A small multi-label audio tagger, trained from scratch: muon at rate 0.0058, batches of 64.
Rows from block 7, named by matrix and row number. Rows with one number belong to one channel. Each number is 128 + 24 x the weight over the matrix's rms, rounded and kept within 0 to 255. All counts start at 0.
# filt: filter width-3 conv, dilation 4 (model.blocks.7.filt.weight, 384x384x3), inputs 156-181, a 3 kernel for each
# gate: gate width-3 conv, dilation 4 (model.blocks.7.gate.weight, 384x384x3), inputs 156-181, a 3 kernel for each
filt.227 [129 148 171 130 121 123 146 167 138 128 114 129 119 137 152 128 128 157 150 103  68 179 136 104 154 109 128 183 145 151 124 154 149 136  98 160 142 107 110 120 135  66 115 178 168 135 132 113 172 141  47 160 118 160 183 133 145 115  84 138 103 172 128 121 119 121 121 141 133 118 106 120 172 150  94 134 140 116]
gate.227 [124 173  77 101 102 109  94 134 135 139 123 139 131 140 179 108 142 125 159 141 143 139 108 153 118  89 117 165  71 132 112 170 120 122 119 129 168 124 130 131 128 140 100 129 115 156 120 114 100 143 155 115 105 117  98 109 140 130 120 155 121 107 127 140 134 170 113 134 145 119 119 120 151 119  73 116 135 124]
filt.228 [132 119 125 158 173 142 116 129 129 153 137 160 155 105 133 113 158 143 114 126 123 148 138 105 108 153  85 146 128 153 111 175 134 115 140 123 128 149 105 163  85 178 116 138 142 110 129 137 162 176 144 121 116 126 109 133 120 133 104 104 120 161 132 145 166 118 124 143 130 106 123  76 173 113 112 147  92  57]
gate.228 [ 92 151 120 134 114 135 100 101 125 129 135 113 131 112 157 183  69 136 126 150 132 128 134 127 176 151 123 116 144 110 123 123 150 119 150 136 156  87 163  99 108 188 142 135 118 139 111 137 153 129 142 110 127  66 146 102 122 128 131 136 115 115 121 101 110  98 135 133 100 163 143  96  66 139 121 149 129 145]
filt.229 [140 126 141 122 110 128 142 148 165 128 108 153 147 104 140 138 158 134 125 150  89 131 147  78 145 128 143 131  87 119 150 182 172 113 116  84 143 158 137 154 124 136 132 153 130 128 115 121 123 135 132 127 150 151 130 138 156 156 144  99 118 102 162 126 108 112 123 127 157 112 152 115 118 161 118 116 136 136]
gate.229 [150 139 166 153 154 146 132 122 115 142 154 142 106 113 142 120  77 120 104  84 136  85 153 146 138 133  93 142 105 163 139 107 142 137 134 120 146 148 155 155 112 131 149 162 128 114 128 103 103 157 128 132 141  89 130 153 131  87 117 142  78 135 145 123 114 145 125 138 118 146 132 173  66 112 163 157 167 140]
filt.230 [147 127 167  94 133 113 154 162 153 127  99 125 150 128 133 120 171 109 148 106 101 145 142 135  52 130 106 138 103 173 104 150 131 112 137 143 132 128 132  67 145 142 142 149 141  52 154 105 165 123 127 114 147 125 108  91  86 120 130 136 143 140  73  86 106 150 135 134 134 130 119 141 136 151 125 150 100  91]
gate.230 [138 159 155 115 116 127 161 136  92 115 122 118  89 115 115 152 131  94 118 107  93 139 100 123 129 170 112 169 156 144 154 185 128 108 172 167 162 108 113 139 153 138 144 168 161 142 138  93 158 141 108  93 104 136 152 148 127 113 153 102 120 139 123 156 112 116  92  99  77 154 139 135  96  98 177 119 147 121]
filt.231 [133 131 101  98 146 169 138 129 137  78 136 120 125 170 135  83  97 154 102 138 112 138 114 136 135  85  67 150 134 145 135 113 173 114 125 161 142 167 175 156 109 126 140 106 100 114 118 122 135 170 107  83 127  89 145  90 163 164 129 146  98 127 149 122 110 143 137 121 129 134 129 102 142 139 142 111 121 106]
gate.231 [109 122 167 130 137 136 110 158 140 112 109 138 168 131 154 122 143 128 110 113 143  83 133 161  60 114 126 131 144 126 162 130 101 108 118 115 154 110 118 121  64 120  80 120 152 135 153 119 101 136 104 127 111 136  71  95 130 106 162  98 142 125 135 147 158  92  96  96 119 133 160 108  97  79 100 138 144 150]
filt.232 [ 82 107 168 120 140 117  89  92 106 141  93  96 109  66 141 102 108 118 153 115 133 113 106 137 112 108 164  75 138  98 110 102 135 105  93 144 122 124  91 153 139 149 153 179 139 142 124 155 142 152 116 130 117  99 115 116 175 114 117  95 142 119  99 116 141 155 123 154 139 150 164 112 114 160 152 130 138 148]
gate.232 [101  84 131 190 153 144  95 124 142 132 120 122 144 100 149 106 180 164 122 173  97 125 139 112 141 110 120  99 114 101 134 129 132  98 153 120 109 159 127 108 110 142 143 149  92 113 136 101 139 105 102 141 140  98 122 135 111 118 122 134 132 138 135 134 110 124 134 129 103 149 181 120 138 106  92 117 156 125]
filt.233 [139 133  92 133 156 114 129 136 133 132 114 128 180 121 153 131 145 133 105 122 139 150 122 113 128 148 102 161 159 110 104 140 164 109 101 101 118 122 132  85 161  98 145 104 116 117 115 140 166 112 150 158 139  90 123 164 145 104 170 106 102 139  94 150 131 113 113 123 130 147 133 154 133 144 153 136 137 129]
gate.233 [119 124 120 119 130 124 154 133 146 133 119 111 137 122 131 133 159  75 139 102  99 103 100 134 169  94  97 113 138 174 114 116 108 137 152 139 111 130 144 116  87 111 132 126 152 143 156 127 140 105  86 142 114 152  98 125 147 160 160 134 108 105 131 134 130 138 114 113 170 108 168 123 146 147 137 146 163 112]
filt.234 [ 84 113  78 146 133 164 153 105 133 125 132 169 100 169 109 136 116 147 125 107  98 142 140 133 114 112 131 137 166 129 127 157 147 140 104 140 154 117 173 141 156 139 139 149 130 125 162  93 188 116 129 134 125 125 139 125 138 152 125 135 136 177 132 172 132 120 138 130 100 153 130 128 163 112  94 153 136  87]
gate.234 [137 116 160 130 108 143 150 126 155 115 118 115 127 100  83 104 134 167 113 144 131 158 154 161 114 118 138 114 150 148 144 137  54 102 108 116 139  99 116 121 154 156 121 130 112 100 125 129 145 160 170 107 118 124 148 131 133 150 158  69 130 142 189 118 140  96 196 160 155 128 128 138 146 110 103 102 107 161]
filt.235 [150 173 126 115 128 115 135 129 113 155 146 100 144 104 155 120 144 121 122 118 116 120 112 132 151 159  99  96 161  98  98 108 118 129 114  99 116 150 153 113  90 142 140 154 130 117 154  73 161 152 142 131 128  86 150 114 136 140 146 122 151 156 106 124 127 154 133 112 155 159 138 127 152 139 138 125 100 160]
gate.235 [132 118 113 151 137 141 112 164 122  85 115 171 151 134 120 154 171 123 119 104 127 123 104 127 179 136 142 118 134  87 133 153 170 139 138 141 135 131 144 141 144 139 114 136 171 103 111 109 116 162 130  86  97 167 127  90 131 125 165 131 163 164 167 130 150 144 144 160 117 132 118 123 129 119 132 166 148 131]
filt.236 [112 131  98  92 132 123  70 116 135 130 108 100 140 105 107 111  88 144 135 129 152 144 119 124 117 124 119 124 144 138 136 107 135 144 138 104 108 116 116 141 103 133  68 136 149  89 170 122 158 123 162 126 101 116 108 132 140 138 134 132 151 127 144 115 153 128 140 108 150 117 100 140 106 124 127 117 100 148]
gate.236 [139 103 118 160 165 104 146 110 105 107 124 110 108 136 141 116 149 138 133 133 115  93 122 119 111 121 110 138 142 118  85 146 122 120 149 110  73 117 101 111 117 121 124 130 100 124 123 144 145 112 151  86 134 129 137 126  90 165 141 112 128 118 136 136 121 125 119 106 135 122  79 122 166  65 147 155 171 102]
filt.237 [123 125 112 102 148 116  94 117 116 145 107 142 173 161 122  98 135 117 189 128 141 117 113 126 126 138 157 152 174 158 155 108 128  93 189 152 147 149 142 134 128 143 116 122 175 122 156 135 114 166 145  89 155 161 153 115 113 119 118 136  89 136 136 108 121 169 138 124 139 109  89 112 105 107 183  99 132 173]
gate.237 [174 150 133 165 140 155 141 121 141 163 137 109 159 126 117 111 143 134 109 164 148 120 139  90 120 108 135 185 160 110 130 174 132 195 122 152 148 125 112  93 163 123 158 110 140 124 197 135 137 142 139  88 132 141 107 103 146  87 149  96  99 182  97 134 145 131 125 112  92 145 139 102 106 127 137 125  77 187]
filt.238 [148 134  86  83 107  97 174 119 121 177 217 172 163 118 146 151 125 141  78  81 131 102 115 117 121 149  92 102 164  94 132 103  96 129 127 160 137 125 139 106 106 125 112 106  89  89 109 179 154 106 127 142 123 137 101 131 144 125 121 128 121 139  38 151 130 123 157 124 145 135 118 160 126 112 170 150 118 180]
gate.238 [120  98 123  96 107 113 177 127 145 124 113 140 134 142 108 108 126 124 112 111 146 169 116 123 125 138 116 157  89 109 150 167 121 103 130 115 137 147 120 134 206 133 108 124 130 156 144 123 129 129 133 120 131  99  72 117 133 113 101 131 197 120 150 137  89 144 162 140 123 156 146 178 133 131 118  86 133 115]
filt.239 [160 108 127 131 128 119 115 123 124  97 133 166 108 155 132 118 111 121 185 133 114 106 153 141 147 126 122 110 119 160 108 147  88 152 118  99 132 108 153 155 126 144 133 155 135  96 135 141 110 174  91 137 113 125 120 121 116 120  94 135  96 111 136 138 121 117 119 189 128  99 115 132 150 140  94 154 136 143]
gate.239 [113 116 153 139 156  71 115  97 101 110 167 139 125  68 109 137 103 122 106  95 113 123 121 124 132  97 146 109 154 131 148 101 136 105 157 154 121 133 122 127 145  95  87 122 120 117 180  90 162 166 121 147 144 123 123 173 169 118 135 165 140 115 139 122 105 156 118 119 126  83 121 124 119 124 146 104 115 113]
filt.240 [102  77 135 138 117  75 112 134 151 125 164 141 141 145 131 109 138 160 114 138 130 102 102 197 122 132 156  84 166 117 158 132  98 136 156 136 123 108 148 101 133 113 125 138 158 137 129 140 166 121 156 127 144 121 156 109 105 133 157 154 133 104 143 146 144 121 119 127 110 130 150 133 177 119 111 166 164 123]
gate.240 [142 128 145 158 143 110 128 117 113 153  97 164  96 101 159 108 151 138 114 156 127 126 137 130 130 103 131 134 128 111 132 147 134 124 147  94 147 104 135 115 158  95 124 153 140 114 173 145 118 146 128 135 135 109 116 114 146 129 112 131 122 143 101 155 111 137 114 122 150 114  98 126 129 126 118 135 164 124]
filt.241 [173 127 108 117 111 117 140 108 136 124 145 140 158  91 154 104 134 107 132 140 131 127 124 124 124 139 120 126 102 105 163 126 167 149 153 131 112 106 132 133 112 140  53 139 133 111 172 117 143 102  86 111  68 132 140 130 142  76  92 135 103 140 139 124  95  95 151 131 137 116 151 179 152 134  95 124 149 125]
gate.241 [173 156 100 139  73 115 126 111 155 143 169 117 124  96 120 159 142 157 103 131 107 157 106 132 139 155 166 129 120 123 137 148 136 124  99 126 124 134 142 162 140 124 104 114  88 123 152 141 136 168 116 150 121 143 100 120 142 119 144  89 106 119 128 135 164  73 136 125  95 168 132 102  98 102 114 102  92 148]
filt.242 [124 114 118 142 164 200 144 123 127 105 158 147 157  99 149 143 109 117 140  88 142 128  98 128 130 100 138 138 174 150  94 148 155 124 140 111  98 126  92  91 106  83 127 103 160 103  98 134 133 145 128 120 118 140 156 166 166 129 152 154 140 119 149 103 163 118 115 107 145  91 139 132 101 106 119 163 135 126]
gate.242 [ 93 132 122 109 127 179 117 136 130 125 122 106  55 106 100 164 123 194 135 141 151 135 147 122 131 114 211 143 101  97 102 124 115 108 139 114 112 145 131 155 114 159  98  95 141 131 126 127 120 151 118 116 117 120 121 101 119  91 104 100 133 137 128 112 102 113 156 156 142 137 115  77 162 148 120 158 155 100]
filt.243 [162  85  98 139 145 113 117 149 178 115 130 122 113 143 139 138 103  99 157 125 153 115 124  94 126 119  97 165 131 153 165 122 160 111 154 148 134 156 140 110 112 105 175  97 132  93 120 154 146 127 133 100 142 152 117 125 129 118 126 119  95  87  90 154 147 149 163 131 143 111  89 166 145 129  98 168 113 124]
gate.243 [121 114 136 116 128 147 158 112 118 106 139 151 107 143 148 139  93 143  99  95  98 106 130 142 123 110 136 122 185 149 115  87 100 141 164 101 135 124 148 125 157 115 126 137 118 167 112 129 129 131  73 127 152 128 112 159 132 104 163 164 101 107  97 128 110 111 142 155 169  81 102 112 117 114 122 121 154 156]
filt.244 [ 80 164 197 102 122 109 134 142  98 114 133 125 133 129 164 142 145 116 105 106 106 130 131 121 137 129 147 162 114 158 115 128  94  96 126  97  90 149 125 131 124 132 165 105 120 138 136 121 171  92 158 106  99  95 135 141 120 120 111 145 149 139 127 186 133 123 135 150 106 122 148 132 137  82 132 108  63 165]
gate.244 [ 92 116 177 174 150 107 149 123 145 116 162 121 141 130 141 146 159 146 118 148  62 124 140 130 113 102 183 128 122 129 130  75 104 107 150  88 112 160  87 117 162 131  99 152  99 160 121 111 107 131 144 130 153 167  94 178 150 145 125 154 150 152 154 143 143 139 128 137 112 142 124 112 141 147 133 142 143 128]
filt.245 [147  99 128 119 110 114 145 160 120 124 142 176  89 166 133 112  97 131 112 185 138 105 162 132 108 119 150  81  93 115 147 161 139 129 109 139 133 129 121 142  90 163  99 105 123 137 133 133 135 127 132  90 135 100 139 140 167 101 133 121  92 142 128 151 127 111 163 123 169  87 154 134 144 102 154 132 103 133]
gate.245 [128 105 124  95 111 149 126 127 100 139 121 134 149 138 150 103 126 132  95 136 114 178 134 132 109 101 132 110  95 151  86 124 149  93 137  84 136 100 133 164 146 108 136 161 109 160  91  96 120  78 133 152 103 131  97 123 125 126 148 146 159 121 117 106 120 120 131  91 126 122 112 119 144 122 129 108 137 123]
filt.246 [118 116 180  94 156 106 144 171 118 112 132 138  98 139 166  95 107 107  50  79  96 126 122 153  82 126 124 165  93 133 108 119  86  89  94 133 115 121 122 145 149 124 130 131  95 106 152 158 100 113  96 109 154  94 140 113  82 122 132 118 161 127 114 133 154  94  56 150 153 129 108 130  90 137 147 110 144 132]
gate.246 [152 115 109 132 131 117 111  87 126 104 150 125  98 159  67 115 177 106 144 126 142 138 148 136 120 137 106 110 132 160 164 137 158  91 159 132 147 114 100 154 129 116 137  97 180 139 148  93 105 134 106 108 183 162 132 134 133 117 112 132 133 157 139 126 131 121 141 149 100 106 146 137 134 173 136 151 145 100]
filt.247 [118 140 154 125 173 128 118 153 100 142 103 154 163 133  98 105 155 140 145 119 122 135 104 124 160 129  87 146 168 112 137 149  93 149 164 142 133 131 186 126 140 118 125 175 132 122 144 144 101 100  91  99 100 125 143 140 168 128 135 116 122 117 130 127 155 122  94 158  97 118 113 122 150 104 149 137 113 150]
gate.247 [104 133 120 140 116  84  72 122 142 130 103 137 156 127 149 126 126 118 110 104 151 140 130  81  93 108 148 123  79 119 148 123  89 118 176 122 148 122 117 169 138 142  90 120 145 142  93 114 129 160 124  75  99  88 126 122 127 149 186  83 107 124 118 146 141 103 164 104 137 109 119 150 141 147 146 142 130 153]
filt.248 [113 139 105 129 158 141 131 150 133 152 119  93 148 129 119 128  87 120 129 157 116 100 147 113  67 157 121 129 141 127 101 124 149 139 170 110  90  94  82 130 130  98 170 150 182  91 103  77 118 109 110 137 168  93 133  91 138 113 159  93 122 156 174 125 127 111  93 158 110 170 178 172 123 106 107 125 105  94]
gate.248 [167 118 119 160 129 159 145 127 158  79 114 109  99 110 143 130 124 133 132 153 163  92 140 141  97 180 102 105 134 124 133 139 113 139  85 147 132 149 139 140 103 165 142 137 136 114 157 113 110 149 112 112  97  98 136 132 137  78 149 135 107 148 110 121 132 129 136 116 172  75 132 160 151 146  89 138  98 161]
filt.249 [116 131 134  90 172 131 144 166 139  87 112 105 115 125 121 120  85 142  98 118 146  90 138 126 124 114 148 179 120 115 121 119 114 146  96 125  98 176 151 137 126 105 135 104 126 113 161 120  97 142 144 142 121 123 169 137  98 100 185 157 114 147 117 141 100 144 119 129 136 137 110  98 149 149 130 111 119 166]
gate.249 [155  99 110  86 128 101 138 129 137 126 131 215 118 128 123 117 157 132 125 139 123 111 155 128 103  85 140 111 120 163 146 106 145 140 126  89 138 166 172 119 151 158 141  95 141 126 130 135 151 129 115 165 127 112 167 150 157  89 148 130 121 130 117 127 130 154  98 137 136 108 144 145 190 178 109 143 153 119]
filt.250 [136 131 145  98 113 176 150 101 119 142 137 106 121 159  77 112 135  83 117 142 164 110 125 122 136 103 175 113  97 182 123 141 159 117  84 179 148 173 113 162 142 130 131 129 150  98 121 177 105 143  96 142 107  95 110 161 126 166 130 110 122 122 153 108 131 112 103 146 137 161 117 148 102 142 163 133 112 103]
gate.250 [140  80 114 126 142 120 124 131 140  87 173  99 138 128 173 106 131 103 148  96  96 112 108 111 103 126 106 139 140 136  91 118 158 109 104 146 148 112 145 122 119 114 133 137 153 155 106 177 158 145 120 139 114 160  94 117 110 100 144 131 139 137  99 112 142 112 116 165 127  93 121 160 133 121 120 136 162 185]
filt.251 [148 117 112 132 131 126 149 108  91 145 120 141  91 118 137 158 139 148 138  82 105 148 152 146 145 100 108 122 120 129 155 114 152 140 110  78 158 102 123 117 105 144 124 137 159 138 121 119 142 129 148 125 122  82 165  88 122 128 110 122  86 120 139 130 133 146 127 171 150 100 166 152 136 136 123 146 126 117]
gate.251 [129 130 127 136 167 122 120 110 125 131 127 114 123 145 172 139 119 168 115  96 127 119 149 140 109 106 112 135 147 101 112 163 162 126 135 168 102 128 118 110 152 100 145 129 125 113 125 147 135 145 139  89  94 115  94 116  88 111 123 165 119 154  90 136 136 138 110 164 100 135  90 120  95 144 133 171  73 141]
filt.252 [113 165  98  64 122 110  88 119 143 120 136 152 143 145 114 128 121 125 132 109 132 173 123 161 148 148 138 169 121 131 164 145 177 134 147 139 178 119 124 189 113  60 107 145 123 148 177 132 143 138  73 146 128 128 138 166 161 124 110 125 162 114 160 109 116 129 110 128 119 141 148 120 154 104 121 143 135 158]
gate.252 [133 129  92 105 147 115 103  99 132 127 138 119 132 105 111 113 121 148 104  93 132  98 134 154 137 104 113 133 125 109 122 137 187 102  95 102 134 123 140 156  77 159 149 143 153 140 118 154 142 153 130 132 135 125  98 107 118 127  99 140 157 158 100  94 130  93 101 137 114 103 118  90 120 127 121 161 152 105]
filt.253 [134 120 147 101  89 144 136 128 108 122 121 113 128 121 134  97 133 115 144  82 138 177 131 142  87 118 141 116 129 103 151 137 137 103 151 156 116  99 103 178 150 122 128 145 134 108 139 158 130 140 106  94  96 118 139 136 133 164 160 123  87 131 137 112 134 131 125 113 174 141 121  96 107 122  81 133 127 111]
gate.253 [120 122 151 175 123 126 108 126 131 142  84 112 125 125  92 126 151 106 102 149 131 144 132 161 140  77 142 141 194 157 116 144 142 137 102 149 112 139 106 161 104 172 113 103 110 152 162 141 116 136 121 143 114 118  89 152 137 122  90 135 102 133 148 122 154 111 161 128 137 135 127 115 135 121 129 122 136 114]
filt.254 [156 129 106 133 109 138 137 129 135 149 138 107 109  77 120 112 108 137 117  70 106  95  96 104 124 130 119 117 142  92 134 128 122 136 115 140 111 134 130 140 114 107 139  96 144  91 133 136 162 114 137 155 185 119 115 137 169 101 130 125 132 105 143 131  97 129 103 104  95 113 120 155 149 158 147 140 136 173]
gate.254 [153 127  84 158 117 115 117 134 134 125 152 122 127 139  96 124 107  91 125 121 155  87 166 148 142 116 122 159 116 117 146 141 136 152 115 133 167 105 125 144 128 110 148 149 135 142 135 137 104 140 183 166 101 148 133 134  95 159  98 129 114 180  82 163 141 135 144 123 126 148 153 157 124 168 150 113 119 137]
filt.255 [106  78  99 120  94 104 114 121 116 124 141 174 149 151 109 131 154 125 152 135 161 139 138 149  84 124 134 134 184 170 145  92 115  77 118 155 106 128 163 177 155 184 177 126 151 106 120 139 120 119 161 150 151 120 104 154 101 135  79  98 124 145 112 122 100 138 127 163 145 145 152 127  97 112 129 105 161  93]
gate.255 [117  90  88 140 136  98 161 138 124 129 144 111 201 112 123 127  86 125  80  95  94 102 103 157 120 150 132 122 111 136 147 135 119  99 140 123 122 138 120  93 127 148  98  94 111 102 118 105 113 123 166 165 136 115 103 163 135 158 143 157  96 146 159 148 111 101 116 129 170 133 124 161 138 131 153 105 158 132]
filt.256 [139 153 145 118 152 128 152 131 126 146 142 109 136 156 127 110  92 109  75 133 102  99 113 122 102 166 174 151 151 144 128 119 118 106 136 132 120 129 134 122 138 139 196  96 124 141  92 147 134 137 122 122 120 135 121 146 103 151 146 172 111 138 150 109 116 130  98 152 123 127 109 149 157 142  85 131  91 152]
gate.256 [122 106 144 128 126 165 109 155 102 154 129 100  85 142  68  86 157 142 148  82 109  99 135 128  89 128  88 142 111 136 130 126 125 117 111 105 113 109  89 132  81  87 153 144 154  92 113 120 122 122 153 132 127 141  77 129 146 114  95 117 126 154 104 137 157 152 141 159 165 120 151 113 108  80 151 163 139 146]
filt.257 [114 167 107 113  94 120 171 131 116 121 137 156  82 118  94 107 119 162 145 197 170 154 148 122 133  94 192 154 159  88 128 139 125 150 111 153 158 157 143 136 126 163 118 128 128 125 131 135  96 128 110 117 121 120 110 102 177 117 121  88 110 154 130 118 142 129 107 125 161 145 116 171 130 135 142 106 153 167]
gate.257 [126 104 128 129 137 148 144 101 111 133 150  82 102 114 154 157  98 107  96 104 115 107 125 132 135 105 118 117 131  93 150 122  96 144 128 125 148 140 190  94 129 169 118 159  96 160 129 131 133 130  99 134 128 143 170 166  96 119 125 111 145  97 120 132 130 152 120 111 120  89 104  82 134 124 119 124 115 166]
filt.258 [133 140 132 125 165 180 150  89 151 117 150 124 115 110 157 112 176  92  87 139 140 148 144 102 134  66 119  96 100  99 144 111 112 131 128 170  93  92 110  89  64 113 132 144 135 121  95 118  91 140 119  86 141 122 157 153 156 165 106 106 160 159 119  86 123  99 136 111 115 170 135 164  75  84 144 120 156 135]
gate.258 [ 83  98 102 122 157 110 106 141 113  95 128 118 103 142 157  98 112 128  81 142 114 112 139 112 116 135 105 127 163 148 147 121 120 162 197 151 127 111 129 137 148 118 116 140 154 142  87 155  96 174 149 113  92 112 143 146 144 141  96 195 142 158 155 157 114 148 161 150 145 105 112 164 148 155 152 153 132 167]
filt.259 [103 121  84 154 160 133 116 131 118 141 136 111 129 105 140 114 132  82 153 122 154  84 101 133 100 121 131 156 108 100  83 149 131 130 105  83 127 100  87 137 186 148 100 138 153 138 147 150  91 144 105 141 156 145 157 144 102 157 122 122 134 151  72 109 143 121 177 130 134  98 102 126 113 122  72 104 132  69]
gate.259 [148 112 133 170 152  93 149 153 143 128 120 104 116 125 121 101 112 138 108 138 109 105 107  93 104 105 125  90 100 120 121  94 118 111 147 171 148 138 142 138 138 133 119 102  98 148 142 122  93 153 134 110 128 122  85 133 124 127 125 149 145  85  96 132 135 152 139 127 150  90 120 139 104  53 123 121 164 146]
filt.260 [138 125 150 151 156 139 101 169 140 133 100 140  95  75 124 137 141  86 111 156 140 116 167 124 129 115 142 136 127 174 147  75 133  75 150 125  82 149 188 110 132 158 158 153 132 104 114 138 166 165 102 138 123 167 163 176 123 117 113 117 120 127 137 125 116 147 137 106 111 132 130 132 125 129  88  94 108 140]
gate.260 [154 144 151  99 101 119 148 129 126  76 135 125 153 146 128 132 134 134 138 137 178  93 152  94 146 160 112  78  99 133  98 105 137 125 176 165 147 133 168 146 130 164 134 121 151 164 117 167 155 117 129 162 150 105 121 127 115 122 145 133 124 127 146 148 123 105 124 120 116 112  82 103 159 112 140 148 152 175]
filt.261 [159 122 174 112 128 107 141 145 108  89 113 124 133  96 128 111 138 149 144  99 115  84 166 119  66 107 143 106 145 169 133 113 121 151 127 151 123 115 115 105 115 159 121 151 141  99 153 133 152 137 102 143 124 164 116 193 194 142 127  99 150 175 129 131 130 124 141 145 160 110  90 126 185 109 105  73 151 126]
gate.261 [117 112 113 164 177 139 131  93 127 128 119 145  93 171 118 142 148 167 168 142 129 143 106 152  60 152  87  97 150 102  87 127 143 106 119 112 129 123 131 161 102 154 123 125 143 139 140 158 131 122  89 141 126 115 175 168 162 106 100  89 148 137 117 126 140 109 135 123 153 168 163 166 168 153 104 186 164 114]
filt.262 [141 126 146 105  73  96 106 120 132 130 155 150  99 177 142 137 112 139  76 140 148 107 142 128 136 159 164 112  88 151 126 128  89  63 118 160 100 114 164 138 106 121 108  73 126 124 148 150 102 118 120 100 128 147  99 124 135 150 101 149 143 130 118 138 150 105 124 137 123 126 153 150  83 132 132 125 126 138]
gate.262 [159 119 152 121 129  97 112 137 169 114 113 167 128  67 151 101 109 114  87  98 114 125 149 131 114 103 150 197 100 170 177 136 112 158 123 138 157 166 127 109 164 103 130 154 128 140 154 126 138 129 153 113 107 157 102 118 114 161 143 128 126 142 142 142 163 106 144 131 136  94 115 163 132 108 126 129 117 124]
filt.263 [110 115  86 114  93 114 126 140 106 144  97 122 154  95  94 128 108 137  76  89  71 121 157 141  99 125 140 134 145 137 172  50  81 119 124  97 152 164 146 130 106 140 145 145 175 115 105 140 135 105 121 155 145  79 133 109 136 147 149 118 119 147 147 140 122  96 150 116 134 143 149 106 172 107 152 116 106 168]
gate.263 [ 96 143 110 179 157  82 146 130 157 144 135  94 132 148  96 106 107 163 155 163 157 151 130 163 154 117 104  75 120 116 142 126 136 123 168  95 136  92 108 153 112 153 130 129 109 137 140 141 130 169 135 143 165 160 131 156 161 129  85 141 179 149 125 123 137 109 100 116 132 131 129 138 148  99  90 134 162 131]
filt.264 [136  99 116 168 139 123 144 142 134  92 103 158 136 102 118 127 126 124 108  99  91 127 125 127 149 109 151 160 133 111 172 137  82 133 165  90 144 150 144 105 170 147 110 127 121 173 146 129 102 150 112 144 141 143  69 113 108 115 132 138 120 158  64 148 126 144 109 167 154 141 136 135 152 157 140 145 108 131]
gate.264 [173 131 102  96 141 146 135 147 102 164 122 140 116 101 160 167 139 122 128 133 134 140 143 163 149 140 149 138 135 110 150 169 142 109 160  92 144 160 153 137 162 102 151 157 138 144 121 103 151 155 127 144 163 158 133 171 150 151 149 134 101 151 156 158 132 153 145 116 140 156 116 127 154 123 130 135 105 177]
filt.265 [111 114 130 125  85 130 118 130 176 141 130 119 136 132 144 130 138 124 175 124 121 108 139  91 125 155 171 114 149 114 110 137 156 120 168 157 133 138 149 145 119 151 118 141 123 144 170  84 133 118 147 108 144 159 116 121 104  97 120 157 103 119 125 131 104 131  69  94 136 134 151 133 126  79 107 160 124 106]
gate.265 [149 116 134 114 135 134 121  91 150 165  96 154  92 156 109 131 125 144 148  89 132 139 175 149 115 153 180 127 121 105 130 110 104 108 107 108 147 107 113 122 133 116 138 116 137 134 159  99 163  92  77 123 162 120 119 102 116 135  84 131 140 141 137 130  66 119 100 115 138 109 155 127 132 129 159 101 111 128]
filt.266 [101 114 147 140 117 107 115 103 131 113 118 158 134  97  99  89 164 115 145 151 117 128  76 122 107  81 103  75 146 139 125 148  84 136  91  99 112  98 135  72 141 125 151 120 153 136 122 149  92 132  83 120  84 161 147 159 103 146 113 115  67  91 152 149 103 128 131 121 157 133 130 125 107  91 119 162 152 119]
gate.266 [182 101 159 134 137 105 130 157 171 166 181 133 117 169 154 113 116 169 124 128 180 146 123 100 137 133 123 120 131 132 173 136 177 112 129  84 114 135 116 107 134 126 146 109 118 104  78 150 117 133 123 118 148 125 140 139 105 147 120 142 104 127  91 105 110 103 121 133 101 124  99 115 164 126  67 173 101  71]
filt.267 [ 37 126 141 131 182 124 138 152 143 132 148 126 141 112 158 137  94  78  65 151 158 108 117  98 110 149  87 119 114 139 198 139 151  76 152 127 159 128 147 126  87 106 122 156 102 163  94 146 111 159 104 131 139 127 141 141 140 121 127 126 110 140 138 127 141 170 170 165 146  83 174  85  98  99 191 146 134 104]
gate.267 [145 139 111 107 124  89 137  95  58 138 124 129 153 134 163 138 135 169 135 102 149 101 102  99 163 129 148 166  86 139 148 146 112 126 145 120 175 122 108 148 106 133 158 108 126 132 137 148  97 135 119 107 114  89 129 146 141 143 123 144 143 163 149 113 154 158 114 144 128 109 140  92  90 179 151  87 110  75]
filt.268 [137 122 118 111 145  72 130 100 134 135  78 117 102 103  93 121 115 124 119 146 172 102 124 129 112 145  96 108 132 164 131 174 121  88 133 134 109 161 108 117 163 105 136 120  98 140 156 113 106 159 111 130 129 144 142  69 140 157 107 176 181 142  80 103  91 156 119 130 135 116 132 150 126 125 173 114 166 129]
gate.268 [104 114 120 103 110 120 104 145 145 124 131 105 126 145 122 154 147 116 146 189  85 150 139 143  95 133 196 132 132 114 138 125 111 152 129 101 145 145 147 137 145 155 119 141 137 124 134 143 117 180 115 151 105 111 130  88 143 125 145 156 119 101  92 104  83  99 119 131 119 122 160 149 149 127 119 125 112 145]
filt.269 [136 149 120 130 126 115 137 151 135  87 139 105 102 143 137 133 130 131 161 142 161 139 115 113  99 147 153 115 151 144 101 108  85 158 150 110 131 111 123 126 110 117 154  94 100 132 137 163 140 106 141 124 141 112 119 151 107 127 110 135 110 112 139 138 109 116 151 133 145 122 105 129  94 114 117  89  97 105]
gate.269 [126  99  90 131 132 137 129 111 109 149 131 164 130 133 105 112 149 124 108  93 177 113 106 141 155 115 150 116 174 135 142 174 145 162  80 146 119 109 164 135 142 145 172 139 122 132 201 125 124 142 109 160  98 110  86 107 108 113 114 127 118 141 115 119 136 104 136  98 123 155 141 119 169 140 127 149 118 122]
filt.270 [115 128 146 107 101 102 117 129 141 106 117  93 164 126 149 113 137 156 128 153 108 165 144 137 100 136 163 124 109 109 126 108 135 135 151 125 142  95 188 114  87  95  91 133 145 126 144 122 155 149 125 106 124 156 136 148 125 112 132 120 113 133 135 155 185 120 154 121 129 138 118 153 127 164 120 130 148  67]
gate.270 [163 127 112  96 162  85 154 104 117  97  96 116 121 113 102 114 102 125 105 107 112  98 128 122 108  83 157 117  90 174 182  87 146  84 145 193 151 130 126 135 167 124 102 160 143 114 119 113 145 170 145 149 116 120 113 144 144 120 118 108  96  87  91 129 108  93 103 132 121  84 144 143  99 169 125 164 119 127]